{"input": "log_mel", "win_length": 400, "bottleneck": "kl", "downsampling_factor": 8, "encoder_arch": "vit", "encoder_norm": "rmsnorm", "encoder_mlp_ratio": 4, "decoder_norm": "batchnorm", "decoder_dropout": 0.05, "kl_weight": 0.01, "init": "small_normal", "beta2": 0.95, "adamw_lr_other_params": 0.00099, "steps": 4900}
Rows from block 7 of the encoder, named by matrix and row number. Rows with one number belong to one attention dimension. Each number is 128 + 32 x the weight over its row's rms, rounded and kept within 0 to 255. All counts start at 0. Numbers have three digits each. After the name is the row's rms in percent of the matrix's.
# v: attention value (encoder.blocks.7.attn.v.weight, 256x256), inputs 128-255
# proj: attention output (encoder.blocks.7.attn.proj.weight, 256x256, transposed), outputs 128-255
v.87 050:139135154126132122121093140133121163101137250162093098122129128132127122125086132113131123131131122184190097121098165100192144129146128135112152127166127153100207129173116207057026125101115132051126139177170125148184110147132099127192130196118083121128136255085131134158071131086120131208128099120129135136074130105110137127097088106134134136132125111166107134168112164149126114207163
proj.87 037:132126097099145148123151131128125060213122049096081125195197161116137124120117140121146130181131129110155129127148010164078122147117124125148059166075128123157086131058145049170255117131122135106134144044120128134139118103123161113158108108125177122121128000117122112140143110156124153116133160123088116110139165118146139128166137172095130128139176141122126124134160128108133074092118
v.88 085:136115122174131140092134196127124168131117125078101110147204178082122138098128121170108105128136115125084066127096148100174192129138147145122127151138117124134139178100147145124128130150152106175169136097174158135095107112115099108158096147093108065126125106115098130138149107155106151149124108082131115127139121115126024124101164058083130199153131112113110119151160221094121127081062
proj.88 080:111167139135083124194149139129155114119147104128132142128035122138128131147108128121136148145095119128167111066146163130127151148143126097130129121123105101179160129140129138133127157147058179074104109125094109128102126175115126128085142050172144143128141046133159118134138154120073134095088091152090125131087194134091147146141057205138143080131066184120112128146128017150120150128129
v.89 064:122134146155130107129162127057127159245132175132164109061161166066111136152192134192094131128129139104159065145159109127140173094126093131066126126097148103113088106110174111128135092114135126091092179137084155081129202187114218148131128085102114142111127119138102089118153160079139108126142140150074138141137150123140147081077145119160117139150115111074138131148125033127112148138100
proj.89 049:085099136112088157147104121174155123114123138174130140211125131163121125129109200096142112140172124120128124113127175119088121188142121103158138072127118140131107092128103145063059114137107153151129079143127210127100110143172138144138120179118138103116125214120188152151058105202164149147125099103157102123155056139128125152118159131146129116133123181127128113128173180141105128099180
v.90 065:122120138116162144137160102085121122149060094106123226124146114066138024124138122119135116115147115055124116140123151137083156141142127126143134169076097133100077162098181165134168124164121132130139108140054093138110131098118131123062125144108135092144111075118166131162186134128119119136122204128163096115164145210121097157100183124100125128133129098060112131128123097172022109025130
proj.90 056:143117091143101126135109101142131134116148157145179042123071157125087234128123207145143120134205130239128117064132145111109128164118133134099129137180122077117181145132115130138137124114061186150101130127148185134125140145136108126149133128158136152057095220133081147130101153123072157103187091154119125136102100145113180140096118141164124130149144200130128177156116181108141080153129
v.91 065:137140155132125160078123119161146130147129127108126120143130101130123208175155152128130141115106174168129122107098123134159117128208179089154133128171156168138165126142113123152119128101130117129100080136157099114159160123118101144158124211136125140161063138173029116124062171192130129124101128128133135136180128120137136080113148122118110065093124113154129141146212121103157153212165
proj.91 056:087133107136154128104129125134118119119137112106082108136150223131138125144097056128159099162144119106141165151133122037123133131106110193068104103096122140110078127091179088090104065126113198079139124129122111149128154124122143137124149124107114119128203070128155123142106142095084120132251159086106127121072141177119128127163119124137133141167128087102108135121112104140107150117118
v.92 064:179159137148179130118102131091171113123135137126130119161129107163158128127108148156128115106114152157144138139126088107067090136158120153154109129126128074132114134208144124136125138037099094169128082128102122123167136132088146157032123104107170152062092110106146178169137134129091129146124089117128103122134162105103129178103125105121098078111085194102154116097063109128138130159094
proj.92 060:130122132146132073090115138196095163112108152110116142123115119133134128089123137100147181148134125111140105107172115151214153118127135124218122164130098173125161131111149121129057213186120120038125150098166124135096129116208064145130174232129101131147145173123138155145121097151121100125127083140087128145107178171132119115147162144126129183180098121163102113178118124166154133072159
v.93 070:097147146133114032089148127151094125086121139096117159124173128193099136081135142114123153122138120094107154165172136141156104112118155128078093122123131127173150128130118140140075152171114164118128131085122122127159123129072124119090130090129100125210114129115119154141157155099228127135233134207140153139119127140173075115150111126061119129089127136131118155122116178148162057149205
proj.93 062:127123106144134211217123122151125077137122118169120082116147160109125103128128123100150114149135119104131199144129169141091129127128107121152106132124155126140124116138150162124109114111146142124112126139132142100131123128146103125174083135127154129071142133133125124079115098136099127182054152036148132169151070150083089116075200136165137106169115098147088079162128094062110138113165
v.94 089:067140134105151094133076178185198124029129122188142120123128106175098130121151141110046131127142083143095092129140121139147170142139131146128103135116154125205100097097111131171202214137043138142142136119141122154076128081124119123126050169134164125099125163129145133129119164179124098142148144095151134000173149123127099075114158144152103132132126172118141129166149129156254100136118
proj.94 094:160135126138064144158106074125136147144130131069173083119108122095147122128113122137150124087152116118139098093092123082157096105080162128134113124139147062089176166157174122103050050033221135134119126117127118120135120127134153104101175122151081093116148046101129178193142090106111120121115112118148125202084087091117154145136170127102140106070098145159133146150121174130097167136180
v.95 068:106155174110121151059083148133114129091100126139144150159126229122124128196146163190130102100144130128155057158089126121180123051124132076136107077116096157120135128127133126129185141120118131128143136116138128119123156173073109129143180101109113141162114085166109134117126117185160115115133153131114127129110152212144128179172200139032116128099099033129144112131059145057169120127129
proj.95 061:101085128173169112219157125120152120151108128118144101086136099097128097048143115125102119139120114155152125084131127181108113179159103152140126199255126099135144085127129142120120153171130178137093133136132129142160129124138123112128104198150111124102166171115136140135155156093086140137094083168135107132149106129129126129203159140160067122162160239123128129132127126171094162103127
v.96 098:118109159105130130090119150183170135123108134121110148130136145112134198166173175208124170139129148141086111133157023108161096131096132108125151111099082078156177244141076124077190123144130142130134101156094076133181077188129130142109077131115125089088112149136128134136134103119122130151142133094102140121189137172167100121133139138170128132133189207115130093110125142139097112104082
proj.96 108:140119156137131114166148144096110124115127113121131026098170116119122126130137106087159153138121110171096159130154176125095085120144106163110138178116097179146117057111132145129069131192131178097135137141126136136059151116154129139150148155123104141141119091129096112086122080153080127099181115129187159155124034155125150144113081191126132106123032139136054149161128166145185149124135
v.97 133:114207121107146114126128065120135154144113119130114195158124120130088136134135111182104177068105093064130122124108121127088149074157118143141133091072153142112112148085129120150115166152088060092151141203124142118158118082138137119118172144087155099062168116047095126158159070132124132097042077154124190118129128108126122105092166100108089118132092053160156160154135109093073121103103
proj.97 125:107120125151153108154131188131067083112182147181165090064094131131107125122109127127175107160179142133097102176162120125105113145112193122127056115152170125093128132140126073171128166066066171140112157129118131163107115124061136167170130133157168160151124120244119104184132161156140085140171187168128139145134173130096138129160142116109142164145124108131115117104110078137135138103141
v.98 130:122138187126114127085117209151179066075160130141126128112107104137138081110183150133221104133152132126055141089202121160225141159124152124138130121199122121075140128106135127102095094059124136101118125150125142207120166151162179189144115157086134112180152118231141134168028182105126126139144072125126071156130115126137130164186181139142122133122132143128141094115143106128151129174104
proj.98 133:078114106067153179135128052109173159137088065130134134153137126173104178115089125147124151126085176127156170116117127142076093111150089122064131185096155129203142151113139147109147143097145115144127124146133135055136100044135088120128123096156134126084137203017068134108164158146126125106091132110143167141058123093133132137096067100147128109163188150123126132105195233132115125104182
v.99 152:132130107098096090184149153150087071104144125081083120111171111173134170116140114126146117171127105134179125088148128102086143082148151132093208115109143195122104120144185128162089112172115123116133129166171145109124121131157135119142112165110132136099129180126074171173135140122135124118118100126145153146107127176114124089090169129120106098218083143168129168105112096150128132141185
proj.99 159:118126163210149160077083091061132175182116135172162115100048135084084099127166161128097152097117142131124140129128127159201164102073116036115092114129148045162157143131120135126124114075139107132137125130128133128132147126107106135091167110093049108124136134131180106072133127097136126125071147162116109128145147090138146126191130135105182136085154147132144088167173133117115121117117
v.100 115:160119133131139143100129089021133115129088110132138132099098133097064133117129111133112141118118132156100215105085129142123063131112123117137138144125124181094140118118130143198081186138025074169116147184127119130192144145175065119190136130112116103172157100187102113096060126135114089124162142104132135123158114135128062140198157103121142080100115079160102098171108145109142113110123
proj.100 118:127120147131115138147127142219140164130124092158123183131117132162210103157106129119154111162136125044129057215142084114124146141147120125140144126107174051129155126131130091132160139115138130134062123061095150119155085104058199131105119183151216183094071109131162135125143133133160134109107153112117114126096143088128173136107122122189118174162105194131124153130140119214131162143139
v.101 120:126163118139187147115120078110183191128106132190084107207075125113123134160130127173103160065122114150134120144149119132113112133133117097123142099122147062133146117101104118138146127123107147125113139131103123115120121133085107132180196129097181114121150097067105056153050126151131128101108092174169177133167131157113127153134116123156103138101132082129128135149181142133037123149069
proj.101 136:196153124124107102115159150150107133078147064121149171137190132127095135130107094114128095119185199090071186120110123159110125085122213138125108149090121129060102135111147141193105113158150162155147139135108116175144129135085123152061109123162107147117126112137134153124181122118128121134103134085093137162111070147103124144115174108133108143167115110128137134151144117128140125159129
v.102 093:168161117089140102157093132123160144136193207116162124168173122171117128135153119132070163141134123119096099078115113049134164112122138098075158103104118124105078216144144093136156177107121158145151088168149141182168128142154152142121145160144132098069146075092122203136172136137124134152081135178125137085142152218103143146133159139179156107131118133127132166121149122123088093144080
proj.102 096:185120123182143255141145127130131118144095091091161107141081111161078044139141109081144110123138159157128078128196143154125133160130122099083086130135117074111121107102133110152079130065077131106179151174096103131146135131125098160124169125124084121207123123072122113133119152127119068133149170092132151196145081131124119058205103120085125137138127094142117060145141136113192135116104
v.103 116:120117128130091146137130153080138133128130086131121080077170149136113247088105076123133114116157148212126113138068117125136127128130188095130129114131055173105133096143144172166119102145126183140127130115123195108116140179144115123146153094184123145139133141195108159114163220129127124164161134121046100116127127169127104130111133102138136090145087087116141160106142101047098119118163
proj.103 113:162133121133133175173143145098168158154132119153106160178144086112117041141126193164074130139122135065162165195132123151144129151170108128114109122161155088167117147135115066085133149145183126140062138122131129139145120143103173077084118150101135127123135128079166127132065015126104132145115143143172152104119130093128109134123114139143106167064156106121136114120096135195127102112080
v.104 110:127092128129141124138125110122157112131128180144146158211130155123104058136143107206115152123144141102124135123126125116178095143114122125166070097127077136113129158071127096109178159077098106151106122140139113143123152139133165065130133145062143071114129130101128083133076127131059131099064116105045133101153129125115113099128128153174140157113144108107152115129150172105126153096125
proj.104 101:086153142147103164107201126139109135113094133118122113131116127122155117099116113129129099118133146182126119142159142132056116153157149166064139100114224111106104081149121136185122112151129176132152180123122164146164137048094132174129126166164134160152097070117104148142159205133155129143166151128152113186113129159163146150131111112138145086142132115128139128127129142176128141113078
v.105 093:090150159097141127114117164205103109133143136091168124125086120126146135100111121138158116079108084124134148112137173125106144175131133137138097150183141166134140034188112108128043137107207152113190117116118111178077129170122083126117147129155140135120185125123122094149107145119098115136122127189126117194123143151159113093092104067128122165118074115113164091124158126109133150204112
proj.105 086:119113126117127128131132053055130066128176164149100141077162128143146168146094090209121174138157139109165141121049111169127120152107131131127120154152106153131086116130138105133140161122074120128119138152127115124095136097180164106099061070135089121108136103156128127115123065147100127102110060108123130092150196103115165126142166134104085106167137148126135160120095157066066092132148
v.106 097:089151095100121052124103110170136113107156104126140125144161138139138025119066133117096154141052105131167114106108143089081120112127127129113178135091167124187102166184120071150201129121127178124207136150143128121134114136140113127042071125144134114062130093120146117193122126146132116199030112197099119092128144091137123144122128133140092136071108104098138189178197139116067130151110
proj.106 093:108142207126119122141137156147123102157106122145151107112132118164116119129120145123195089129158149124107125087143082106141133149120089133149069143188132122088148067099199189140054192125074130103183142148140042128126155101123076125141127122142112130177113166114120049069149163119123077111173146119136113143107185151048179071148097087131155114115117092199139145143135112096132128075158
v.107 124:167083126165139082101091085135136128094109151061134103164127165081188120134103100146147127135177177101125128118109180128118128147118228064086110143167113119083126153072109186156136150080129088141119104150105083121117133084111140116166117217130174119123126088132098086125119101149044144130140132109092098111137135124099128131140150157158113162068136117134124083068119129132140135147144
proj.107 121:121154124022120176133196152131117143105137128164133135123142108126090115148146109122106076111115033188158141148169176121045117129144062189120122093113157098155109140138130116135124117143152124131162193122089128128144081127158113185129152086094137127125122130101122141154183161128201139120120110111126161161129134152164113224104093090100092140157121172136133127164133116145140133112102
v.108 106:117172127147161126138134151160145137156046169141073137111099129153091141121144148158123118143083103088168116131146140089067131111139120144126095075099100124208131130184133114110122092120133152124165102105130138134181111148160139187103130123123136106095134116068139174140143139131198100139151163129116187141129119124146192131136108139118101168122150104125111119191158132154067171137071
proj.108 116:113059143177147132140056172112105121129171084085188098136138135102159133132095124114167136149133136110043109091117114122192132106129144130105185131165095168096164111138128129138113162133108106118130160128183111125106143134126119028131134172120104125122121145175131100064135146134132120131128091119157058124109075126109098107191152134121166133200087102123177143068127146134124140155180
v.109 099:172125108181087044148095114114128042102145118136110118117136140153142077129085175136177154073135099184126137113155123159128056141138122126135118162160084148136154093149175118098140084172129176127097124107211139103128118159064115229065156109124105118171138128155154109116074128131133134161148128072132139153161152137106052197137122142094168124060074104122110095134137128137095100160140
proj.109 101:079141136123155175097147175154141174075105139081102132102140087166135126081161064147050170145133167122124111065113159130113114153133149114127128121122114161123130125121122127114170097111140108155173153117115111131097137091213087059168124095125065124107106193129076191151117127106107167095046128128131127141064104100150207136128110098126109087144144139086160136147137153082123115128069
v.110 123:115127161135065108151123140175115097178142133119125161179137103143158131069111174132133125055155130098204073183162149105137128157107151160120132133131110118105086124134059098075161101092149115165054130099134083146116126126104124205138153183123124129147133128122142032127117163115103118110127132140157099177124101159124131136145157116078094123113132131214140103137103100152131138141146
proj.110 119:149121151092158113192102122130134151127118119149153162060110153137069155130098074145100123157160117095130154109090148149121131096135140118157133096110146168129122096141095116196108154149065067111216117109116186097141120094151062078123087067094135125102109129138088196137170127106132135125076120102126171115143149029162140132094112137118192153140154104061169160161164189113123152152134
v.111 079:144140182057119082193095158171127078144139109105107053104185176142123126069136123096162076134126125079124127119115125159113141142115148127160129141149135136114133134138132166133107119094097119181113105117136112111174125113122168120141098190140125169127100145175098169098142136077134128113113124097114080120138176119141166146134150233199164097122107182108111176099124136149139134178129
proj.111 088:059155136125090142101143095029092129133123097113163133134126129054188126195097108123194149104136110160133109127105143192158130129136159125125146153143130115144090101138116128109111127191109108133127137116102152128128126093105098118131166124111076127127104103113114052074136123105123096128169126092153140118153113104136098141121119114107155144160128125146127126203159156122112127106091
v.112 121:128079075131109079134128079112104130115152166097170119092144110132128117145089110125180207138139140109106087152105152125129071137142129109136132092107168126132102167097109163133146160128148119121179103228067151079132122125131135033120126109130109153077074097118101100114139158136122130130113154096193099146106082166104119120103154164144123056127097125130132131071095130131135143117212
proj.112 112:145143169130152101105136137129106137160059129131127127137091103083070131129176174088100045125145077207122107101141158116061130138100083166100125158121159081133118126114129136076081122118120126178109138028131088147122128124096118249121127160097132162132134131126122134130123093157134154137125105120125146128146141112117134115140090122164128159080118134161125122183131147137146131100092
v.113 142:121115140197124134121146080123176098166115084128142122112169169114112211122132092117050142116138108139086145122077131154131093115181150153152129114125167143132186164185136126171147137116135151221137149121063125126113175204097068128120132156119113136115129104134131157138143185097157052177146134097149121158114136160134128148192129098110094102170186134118151139122112136118164068132140
proj.113 155:170151162100212131137125147123113129126076192105136131127100075218134087087119191172240159169073103120180120114216133134135131124127120131119129126120128120136137084115068128163130129116138128081124113144173128112155154008168126148168150123120168122117086147149154084130145068143108119126138156129116074106137074128136098133048202142145137204135115123113122118144136124135128170133122
v.114 092:134142179120085066135142133181134071086122160122065090127061111126130180085173122118120108151141110140174154073132125148084134097109125136077140185124150126170099090114149140123013140119159124130115108114154103077124105143128144137122068140121119158136059134128106154132123124128110179095156118101193180146181102070111117118108123133172106111163131150131114123220156155216150147163148
proj.114 076:133137103191160099108165094080073134170127064064166148123089186088131151138141106102176138137129141121043125110130126147175156099123130108115123098102119121098155166170071125135178164139161103109123093135121116137089137142095121130140169150084053107112136157132134088091151121107197124063089125135043136135152139160125148115172113115119127092157125166145112079074152121123079118111120
v.115 101:142150062058114112134134122140126105105063180126130110181148137129173139127157122138034141159122164094213103134166139098148121122129149132122140072108127115146029145118089093064170177110119094115107138171126127140178120107122133081140065188120094182088137154062135058128081114129088134128081160166179146114137040128180175130128139165135134131123160085140121125118122191198135128124131
proj.115 106:042119183223112067093091149128107109123160088085189117073117165024108138129142134100214129111139115117116169091138144148132126081119091148130108191088134122137182125128123177138054129100129121080228116134144092142060131191107123173117128046131122106138160082179110198128118163138127129120158123103108132159095166123135125126160121119115154085126107128147137151142097108090156133132157
v.116 117:102142143115088102111188106118137117133135074099130094134141143152161143049082133163144113118211134096136108165092102143129060191125159140120133123137116234084140153118162156142086113128127138091161139131096150124060132123115117028151123138146161130172137134208101073131130121136091143042155121081060147110108181139148070135057105100130142137150056088133151090107111103151170123100139
proj.116 103:080107129129141196116128129125131165176133160130087149133110115076085110123132155127052136128032126109166185151112142132113129087134132133168105116158124128229152084139081110054120124153116119143092154110101148111106146172160157166086101112126118124105128098118141146145113130128119106130086125164192137161129125079172150109138113136139070059065128180100158176103141225079068100150111
v.117 128:155177114045118132192115099116114141228186151144175158138113147131130108052108118103116089131109130095097100140122142151085126075084125159131130153084096106113012169162132122135146080116130128147134084154112148108135076105097137071097127103158129173125116101087115153113219120125122136118177137189138127123130108189128164145126106156105054132132081129137120173144128116149121128103125
proj.117 141:080107166171036131074127102151154078052155130108143102100170157121126147144135155091115135129170085149129122133097095116113129118154121122174085062180121168114138123138146170142130183161129149095152140144144073170085169116142114164134156146131153072121189178133102080167094068154137126121085125091168163125123132105091117089184170116137139108129129130133143107115102117120164125094153
v.118 097:109140125179129162079061068172154087169109097189178137101135117153156127178153077117127085124104074135083170131100151133099159122181072114121142126108113121125118172129124113138162131202117112183219176106078097136177103081201101130130139155170080105157113092144115145127096144110117106146159123107132144139164120143141142123180114140129113135150133132100101118188112161041145039139103
proj.118 092:152112136088127168116179151151098127118124157081110106119124125149155129129129184128234135128128164145141045141109105113170096129111115130129146124138070128090074129128107084130142135101135149135126059172139104112156167093114144119166153077134160138149121212118138092089165129138116140110162224168139064156152169129157131149134081131119130160079082124146125132101102163175108171145120
v.119 110:111109118152139133168094077160143147139131129089123160160136095124241043130151088131072108157107065082120098132126124114117176132200075146072124109084141122130119178136127126140186062107153138137149130126003116162119124221129144125103138248175118123082129112104154141194156173151151077177114143176128129134120091145135182136125137149165071131165147121128166108150126105129123143101095
proj.119 121:125138135146181125120156144125139096082120151125137120106131134153019245119114186139187151151123127201161180077206161092146066130104146134126103105144103110097106159114105101155122210148127128067195133194202127140130145064172120198136128047071142088140130115140123128128139046132106122088179160125126126127131116138163111121088190144107165136088108152108094138075130139105178146150191
v.120 089:096126112238144104104059096163123175102078113125139066071146142124076139150059108166126158109134115227135097161134141133087115133138148137167097104140142158128106123091132127137200154128099117165150238083093128131119128150075092138095122106124143113069160088117132156104048119098136121155130123068168157142133135158153055123101139108088100126103120024124162067139121139105056146114141
proj.120 085:157104161111144100111203181129124178121126141149122155169118087166119096114152199088124127124160105116065138139119162094139101125124116128058136120148170088103121082118094124183115152054164127142129130135123103047146059081156152102128098134131157132113087074171137077150194140177148128098099133149120093184109121132071109101083155131120127173201109121132126196136116132125128119131116
v.121 095:065120129093162117124164131030135103146134154125141120149140194137086133116196130143159119168111147162131138124083021134181083135103071149188138129082129137109103046115138083136109127124088133111083100118214195124090127204143120135133122065103133115162151139137175106106126110176159145168139149106129107134112075106149095100115128112159150067127165067109142093049078128110120133150173
proj.121 101:140136125126134094229137122159154121143165169150106167139169018126186112086131163146023141107083130091090101172184153106130135071188124139077104143133155128108158154136121094136127131148122153175172166114081096154140154078118125140117155190126128134099138123108115112163123063090114109141061130108132126143137133138120136161188096128148111151090122116129142123196127133138139144073109
v.122 121:156129135159117072124127116121129125145105184115083243141062101127255126128202136127103162146131153121202116116129164123069144122138120137063153136139087125133068084094140093128130128060150096121081120107134131091118069106156153138143123122080120143126110117037155061059126098144128146115092135147176155141134079125131103124096118136154121124125162112142078126111126081224134185129133
proj.122 122:112134144173085142088075115125159129067157098124174069021133128113036177098127146074140080109148121186099143092116118133146128072128087093169096071087133111092126197095099127165145172144106127088175144129120120126113112114081111165102128124171100076121139167200104184172123141123143119075081123132120152188126198141140165136134158101050140151159104153071151131139133128065141124141139
v.123 106:123137184111119107211150126160129196127140129153061121116101123117110140142107146136077161125163131064088168187111113110121122140029137107128087095112212113155180084115077131144180163125110066102091155122130135179115120072168143088130101164149105102123134134132078110114091086103127145103116140154123195105111079081093140186085156148166111131135133058129131095097134167163101084126126
proj.123 095:115122148153139073120090140123152013135179128239190126129129139126132125110099106137188123150121115134130110147128087114098133075135152204159114163157085165111143143156120159150176143096110084129133165161158145122133136209117102196119119120095218119102107138143137091158111194132124113172152090107144123119034207166156116102117107105102164157145095105145150131125123110117137159127121
v.124 095:091124144112127097109107143116158114113185146059147167124128078145200132090164127119158125124137037063095078147129122238097120109196117136143051108066094111142127148142129099113120131139205138102171138156116117127116130215117111115112130176165133150081124082142084143126176162117131138131111148129105123127080154154127177135096117131134118118183049128167190136133105061131142136094130
proj.124 094:100128154187138188184113113117112107138124112122143116104114121101066177148085158163182125138074161142170142109093151119131123143082106171118125127179117183172063146128129141103155158101049104111119152107132090183148171083099164137132108099106147102109134109132137131151117026148078125076128147104170188127193101130130111123137174148094142118123128145109115175099121181128110099160108
v.125 110:150087133118198150097128129138092132119131122134141133104183134134126160045133101144170155139141137138129132091119143063093123131128133078105121121150110118099142136132105146138167160117115122091202030210132140128109115144188176055135097115136131093087118135129075119087117151117121127132093104074076094150121055137122125088097133149183079113116136133114135131059108131111101190136142
proj.125 100:121102127109064080135169162113182105128068133123126106150126084101116043207120123140084077143118121129204154105141188144133137144156079141052132112118186114150130130140137222103097131106145133140142179089135097139141111143148110190127136145113043192127150123065189135177143166129130147162173112128161128114118202115167112154176133092111117134109144092178122102147135129127152116110109
v.126 114:139129141132088096143148144113150129049143193122105131131140104135194035104132125073141096133141144109125126141165115168160114140201105177151159137124103121159119186093110127068075117084116215154127104131120108147146132146076123159173117172130095135163118152192160115166044168056102145133133125118157110142120117113103175131179148128159134126120125146136172094124167170112224103134141
proj.126 130:090138085101133144041039135145147161175080093129156167170117191129093154126119106134141121122128188121112110107132084131110128131056129053125111133125075189133118096147202097127160166190138121152119117130117096126128120103194171095115123127108157115138143143121096108111150086166147136104115115157089128149174085120106121132123128118204106080156159151116108120079134111127073118149113
v.127 153:145148137122170087174124126186165116092118124146155109101123120134099119164117099098141144154137127146068168118122103106183135090107105092205021115092154152171114147077130140097192177102080113133155126146080088172176146141151127136150095089131069123110118107147115114152131118147118128127068167117042195104129124113126114120141147157157135124109129121114167133078144193119044138095103
proj.127 161:100135134139080151121143129150108133145139151161134187151110084123160098156143173093180143124076141119132092130129128151100094145119130195074194131137133114096127107133125133141126044134119130094065145103178090097114103075070127137178129187163174142141123147100073100126143155117118133128144133106166044171092094188103117137109107109130130164172144117159085158155127100151168133160118
v.128 079:123096128086091138140150058129149148115131127133021109082120117146163149153047102071119136119125131082113129085086119129148121182118203112113126131112113129134134146125083118160104157100111085191166138136075125161113127103122109116127156123120150119156135134197107128157153038055145117108142130107125091131096129116120145116145123131136109082114143146106135133118137165113118124000145
proj.128 087:234130102159127118147133119139128075125158159172248120125123150128088116149183141110152122145126126138103105156148095181098134051064070195179088125132144120134138106108126163121144157091119105108110129129178122122203139140118131125171102126118114127128070108123183114127076074113123130120185138181124143109136120054185106118116165123122112184209164098150119145125145069149167160160169
v.129 067:083130126120160126122100037135145121074104130149173140029112126116078150133131118136112165159151117170087137140115175158110067149116135131144093098191101171143132112192102128099163157123051099033123191120150129130158135185166145168203114105090113218089133150135087128207131129135102128123140125043051139134118114121133104125163146124154104128094145130108139130107128156118146151139117
proj.129 058:188147144129122166127139186156139123147127124099109076213145148155135120140169088168131172129113145035122182120103061063132142093146142125098105127088140134079168187169183082127139092143137138088164105149132128099110121051113147158000166132122104113147194132123172113066111127170122153158115086141144127129097138120123140116135124124159132154132111135126165086134091108100120123103161
v.130 090:147158162098081145145093100114129129173114083118141086130130131106152108150097154033128131078088190139155115171089107139115103091146117193095135173134091121103055140164137227142074170133128064093222128128144136038122113144051099157058153124145128132164124151126135058115211093129139078096150154157186125125143128071142144193174129115139130114126148147121110130179095096135132113091162
proj.130 094:113126136166095135139130162138090102136140157115133190120076125076097149095156145111124099143119069118136143114127132100152126103115055116210122109159122141162130145104081077099098186129145154140090078112110128243121109112182159124154116109125144120082092056169119231133060118091100101135096122207064124114136070126109099079096169149115098123151142120147115133121141184147126137183090
v.131 061:140130159086175138093123127143123156111127156109108126126211095097092077122150098124112143082082128125094137102101126206111092127129167126165117178124136127146085123170146100128165137146127093175168037134116172130121106087093081129126155111141127135221098127130139197122127150133133134160106077128222103177072142119084112140185124154138109124161146157070133125188100093118147128107113
proj.131 066:113112130138094172210121123093135112162082131105132129141082177128236108134150120154127060119150134109147076106135106108141206128143128123137138077128149138153141105147136167124129065140128150054120156131125098071106134100157133118125109141110128128057150126123128079111110160115125131090142120082059156040142140132115128133088152141135131128151139126107127120065130132128128165113180
v.132 048:166126121159119125129110112136135116180144126144157154099135188158015132100119118123122093135119180163149133082139192128141174121069107078097075100125133117088134123128122128124148109121094121109124131188135160159139102129099146151142128150143124171157138122089096129105123092058091117128130154130091067173131115143165163125121173145248141173224162141128113110172100123120086117133153
proj.132 051:128144132099128120143072117115133133059128173127151109135128075121101131126125161070104163094131073120147079114121058118127091124141113157123147126083113090098145157110096169144128126118149119115192125135129104099140180078095138129106124072153134122125121148136138069136162189159173132124116126171134153131047104108134132112120108066095099096071128122129126127119199137153118129141014
v.133 092:125136131122116201084129100152127133082143156031146093159120119127078149080138124129124126120125161176120139134123132129128117210065113067152166124129135151134129131122255152107139106116126122101130139124108129104157167173074117136061158129138128123094096133148123075131111106131169143156166065116180150130213153250129118170144122128092117087074128131110140084130122146125135130145130
proj.133 089:143127083106091058225160174120122135154094131182102125076144169123138138137151116131143133179107096144146100156131127163112107057164105148136073103165084089107152138131051096172125232175129183106151133127187095122127080092113154160134071103137173121145177099120135173136150132150111159113069121136052113187047186097132150126164149122202113195130101120097093175103098096114118128175161
v.134 055:061125176097132128090139074148096143112129135158149112076129143092068170093127141075078097117132125132093159117141126141124157164093192130117192120110119144111137106134048120127130151157157133136107125020174111128157103134128111134112137087164102123150126140148130118131043132151125126134242167155122189091089134129147115133160140137092073105115130137115135123144121131112130098140115
proj.134 049:150106051139135087107116153116132123120104152093118125107168087207131122135127055126250149146116146117093126200159126218126083124197063156112089080112138057153119150100135116115122072109068139103169128216055150151117133170113139135124128142104155132131119117140118172122131047129117144128132154129164121169072177128079165122128119029120225105132127167183125159123131136117134159093127
v.135 054:025134120106167112167096130166114158137059126084058102145090126104126112121119123130125143118129139084117162131118172146130168155157123094111134160134119128125121157035111145162116120115112144128101100178129128126157130082129054102162140118132130125108099096127122053084104184098124136154111132142128129124116109143150135156209136135138203128077086112104134120133114141136113160093100
proj.135 049:197113111158124183129218163037139099106106135115090136116132117131117174124123095128186146119137114135151129099116144075127093181190138065078154115147173127128149148162170115104130151128085115122133099115122147150122247136130112121134132106156117209180141108157129193134124133181126134107122127040128134158105130060100179117117153179120061136132103111174093131166105079096154135156128
v.136 083:185136119179147119116158110099130133125130112108111153147205230119150113074131135120104088118118136147105121113121122096137158102113149127130132137119118137143136119127196172135144098099123153129108111133123114119132133108160121140106158129140106093202128084145123156000128164138103166143170193098090173074134129067096084171085131144159201173167133129105131111117138123122095156114127
proj.136 068:071122093102081108132128125142126121067145162097118188141083059131088132196140126107131162113127130139121128114144144117140125183135132131130110094156065140170143094127065111093120158156100121081141145158204110120109114154104075122161110082126135174109139178128131094223157139148137184118155109142128091135074146195134153079136131187056067091162089143199132100112133128129121144168133
v.137 052:167065108173129144197161129143132129036147096126136128101125133104123145185143108117132169121124229095193106129088161135215110087156122098057115157131174160113133128116204089144128128088128112137143125133144144212136129192107189134138173166114115131115106121086128168196163144108083111130127159178160111125115114071118162129163192130178065106147144149103140144097121142143107206091146
proj.137 045:114188189155097123157128121139127068188156124130144105168082078139138123157145139126105114129141017154106083123125135097091127083103116134142160255131145091119157116143129159136115169162142157130129135086102122124139174108181141129123131114130094101138139088165176125130126126116226153118127135160107132127135191160136140102184144137133125160116135144169125131124138060142134128094170
v.138 074:129117188138120196102121213154124182120141138139103074132169192129098105213103122195136117119131119146168115095098100083153124134088140132150084182122130136127128128136180114122107132103146119124139112154136118130064144114123164128119120097114137125121155157149141120075116137130140153166046124128099111131115136057157142108119129130155168151119141151162118122121149122114073233126131
proj.138 053:048162067129172117152140070104125122190136054119117126127124073106141086097156130088112106125149080187157099216111109123097148143174156174094200076133186144089105128129157144143090123133130125129116132109165141135131108116107102087157127157143076098135117118142125134150124118108117111094134128131163143104128070181101119122122119156138137073123137120116134150151150034139139097116165